config.yaml
dataset: "tunes sung on syllables by a formant synthesiser"
gain_aug_db: 6
n_mels: 40
spec_augment: true
num_classes: 63
stem: "single"
init: "kaiming_normal"
beta1: 0.9
lr_schedule: "linear"
Rows from block 4, named by matrix and row number. Rows with one number belong to one channel. Each number is 500 + 50 x the weight over its row's rms, rounded and kept within 0 to 999. All counts start at 0. Numbers have three digits each. After the name is the row's rms in percent of the matrix's.
# convs1: first pointwise conv (model.blocks.4.convs.1.weight, 432x288x1), inputs 216-287
# convs3: second pointwise conv (model.blocks.4.convs.3.weight, 432x432x1, transposed), outputs 216-287
convs1.200 102:556490517475508493498564552519459466456535508504481464501460496440519456491620520512506483504557597570380439502468546447483561538460518390498529509508464585523378507529526517493415561468458402492539465556493448533484
convs3.200 104:516462554531502433555558512404604453511544473598448489506508554508423558520489502493554492497514459535500537503447561496492441545433583531473489506576450517425504439478545470557470470442632571499459544558480514436513
convs1.201 097:488437663518460551558488524455416396462600491461478473505480454589508453479526532500437495457565378424383596493507534496559553476529459469588569520541442510495481420518462424611525504511503553505394501561581522465482
convs3.201 095:525500397525452431450468499506541456417442490568503436544480466596500608514558521576383564536518533558474506427489495454499537484475496487508446544397430608475476514493481486481459419557494506421489411468419415414477
convs1.202 113:487525527437543523505535484474487458518484471579533426525569460511469536518464527610502579530449494570489564354418559546552470467521476491466465522637544530465465480506476557532480302507525553543392552396525555552502
convs3.202 111:622558519602549491584516487523468555546613564440481415479533367488504522524438522489539559589483537504462571370505455529528543547472418544478552529593541488469572469531504514535436559491461502524467461475442481538523
convs1.203 095:469432549496578445517541488490539516514516544596475477559527567535498513533479504534561535422619459543550479522624447483455620467543494503545493547410411455415520439502460512430511546524513422532395553473415568553448
convs3.203 100:515455481524514551472552625475491481469522449443498513485422507538482450443552507424431567468447529527543427491520453522436500388487414446526480467484591470569550494441527537564392421512479504516505542472385497454475
convs1.204 102:462483442520509453462472476484496461558491521586483461493527515443574477513456464565507545472550425512509453610444437517516503644487493447550506430502564595534448533556466493524498515560427527542537460464556518457491
convs3.204 104:482558434543505603446513491441427399600620494435546529555516427409477487486607491486453555467554499545596522525473457422546457518577473527514524503492552485509562511518494494464619525553535526515431532504477494417493
convs1.205 097:563471475559472548529490466573477539519397493544517561545540571473500507538431455535442588432450488507560452494496468477456566488558527572535528637567412553434474579613489548505551575516501524559466448485479433485519
convs3.205 088:503487396556472540466473446448538503534548551464492554523570464440452481526459543544586520459500463470517478467509438494469510475384518551489450585505478426571456448472533512533430574523527458490503457421503467419517
convs1.206 097:492435483595534605547477465407570483480455563553496402432470453475475491466524536514474468581617512500525519506526435450509484571517477510478489557513512471506476557474522497523538520570588457444584537520367540523492
convs3.206 092:465482548487518422390480492546484543527482513598508449509477392520517614479524425545421477555564544505508427572571463591488596535545478531422618574444506488542530584530496582387504493511514464570535460529556484551529
convs1.207 101:482458453544477622520525431539493506468546499483437495552503510503445524432548494539521565630556509534513496494428451494418512536463421493546543521444521422526581455588554512515454502536535494563445489512423514591525
convs3.207 094:548494498504513468541538545488528653526495522468492398552467497550440471459509483572513500461432519565491492519631429554625555520567545478548484475482500528522422548424580492478410507519555555453535514534553444527416
convs1.208 098:434537493459545477551540525432502529499349404471535524472534533532503539495596483549479457515401456447446513498581510523578509494418444481533510496482407481585445606536557569472516498594424459536615514569565493525607
convs3.208 098:488531618427513452547499461437475525481542478478476520449524502449514506459457510403535513518437468465501520528435395519499551527572451509464529470554477451478497461581469498555516480466476503435465447475594528452454
convs1.209 103:517482549495516458525498523439591538491476486389445468448549555459516450519550485447439566524437541467488501485480445480539499438461478542530470443478479432487545494688494503552561438529521461464495502484538523530449
convs3.209 099:469477494446532414500539423495608557533542527529535505520504546455412540517422434416446482491538506498518513536512471472545525457497530443536529450443481534428555493574486444474462480483444511530525509524464501434570
convs1.210 098:466509465408519545504516486504467541496459411446474503442524587478392479476508488500501490462545513427478604464667429508521503425504489421504463599546452431554678571435527578515579398522555520527510445425577592470564
convs3.210 106:510580501427420540529482509511401480479474453478557512392463406484555491484452531550514482531517464511419490485562439527488496622566477547520576524500549488540438475538536454560518506478564487523521505520496433490484
convs1.211 100:528435506485497475551557526510459476426467452529539494541533496476439538386479457462488394510465394452576469411474478453537522539522521484521430504418537462466468630448489499480455425474594502500554502490604529546535
convs3.211 104:531460491472507508396466486515528479519510449484454501527541606453508501391561381486345466553478576499461532446519523469523547326454513451530550528424552495472499507452440527457518481517487541500506524521544530542508
convs1.212 102:585466483474531600428561523515484488430462449508479534480527460544442501369470436465502457461491406493440438439478524560621419487528459536506584507475525537603613536505532441441507502493500511480464561654585501476450
convs3.212 102:574559492460562569487475428616543507492504545533521567437440423561557520573472480596534415528577533475516453567618461563447496536488464539561505577454410591544511553594511492412510457516468560470500545501382505455538
convs1.213 103:517451415523506447513422489519499495478557486503459451466522503482519481456483448488470572470504470488443584631553526563474540466427504405512500540629496505486501563513478525573559474628537481494456432490495589548524
convs3.213 096:529487512460436482449490518398555490571490484531457532547419480546588524498440512545468451508478498511566527445489450565450473392346476534451505525483488543532487532462515448544510554472530437434493519489594532538453
convs1.214 095:456520502460497353516458554506491528483483471479573423480515527485571548426513531481346520479477529428474457500479387422488511486535585485472595507480540519567503392524540627419455515644678514581507516466501515468478
convs3.214 097:500487508494463525508456445558451429491452425502467487483605578465554534444414480474496538523473549451568576480540463387510494510434450427505532444527495498425495454509461469559564443527411427487556444453528593445545
convs1.215 100:521481586503522548469463543450421597572393504434518478454523494543510440558419480515447496423609518537556526405470431500511470454407386454521500504429485454590561499468461443472412490388463519509407518518454534403513
convs3.215 094:500524588576505483503477538609434599499504455452505449493489538519536488530505539487476546468512540480608407556469452519567545527530571543426481425492509505389502486435471572463555528451596571426517486432528529534472
convs1.216 099:483410515517432529462564512552472484502463496528509500520462411486554481450445505462508550453427503520555471505549585598521561440503494552482522518424420492519552501502481457495376577494552483442508556496566405514472
convs3.216 103:535473535414442464488496504503598496540493476482565468513574495537427512558430509498421534558470540515473397499430583545491504491450563507527528575549493489550484462532416490525534475450508572496466563496523524497575
convs1.217 098:525522522450539504463502501460448539446508487564515544529451506619502474527565593481512475558472480599471529494450514515462516450466487484454459472523506464558463387462432463482472446536471472530520508479473488459502
convs3.217 092:483411552483527502502461547524462538525474464436490520490501432395548492509481526489498530428521394525478432533494555451570480478517412360489485493501472503512484468514493473462455584544523464524453504499529607487564
convs1.218 097:547466480509534499576449516519452478497431460487518437435496418532582484636582499527457382566476491460555450585580512493580570531505500590354487567457546525438424520514447508538413527482542489488618477521480510441445
convs3.218 103:527575509448514489534502448442385591483427519469371592531536540547516586448494516476581480516558556604502650530378499446482540502453509530609486433525478560449465501466477426566413575537455455452528346519531412541508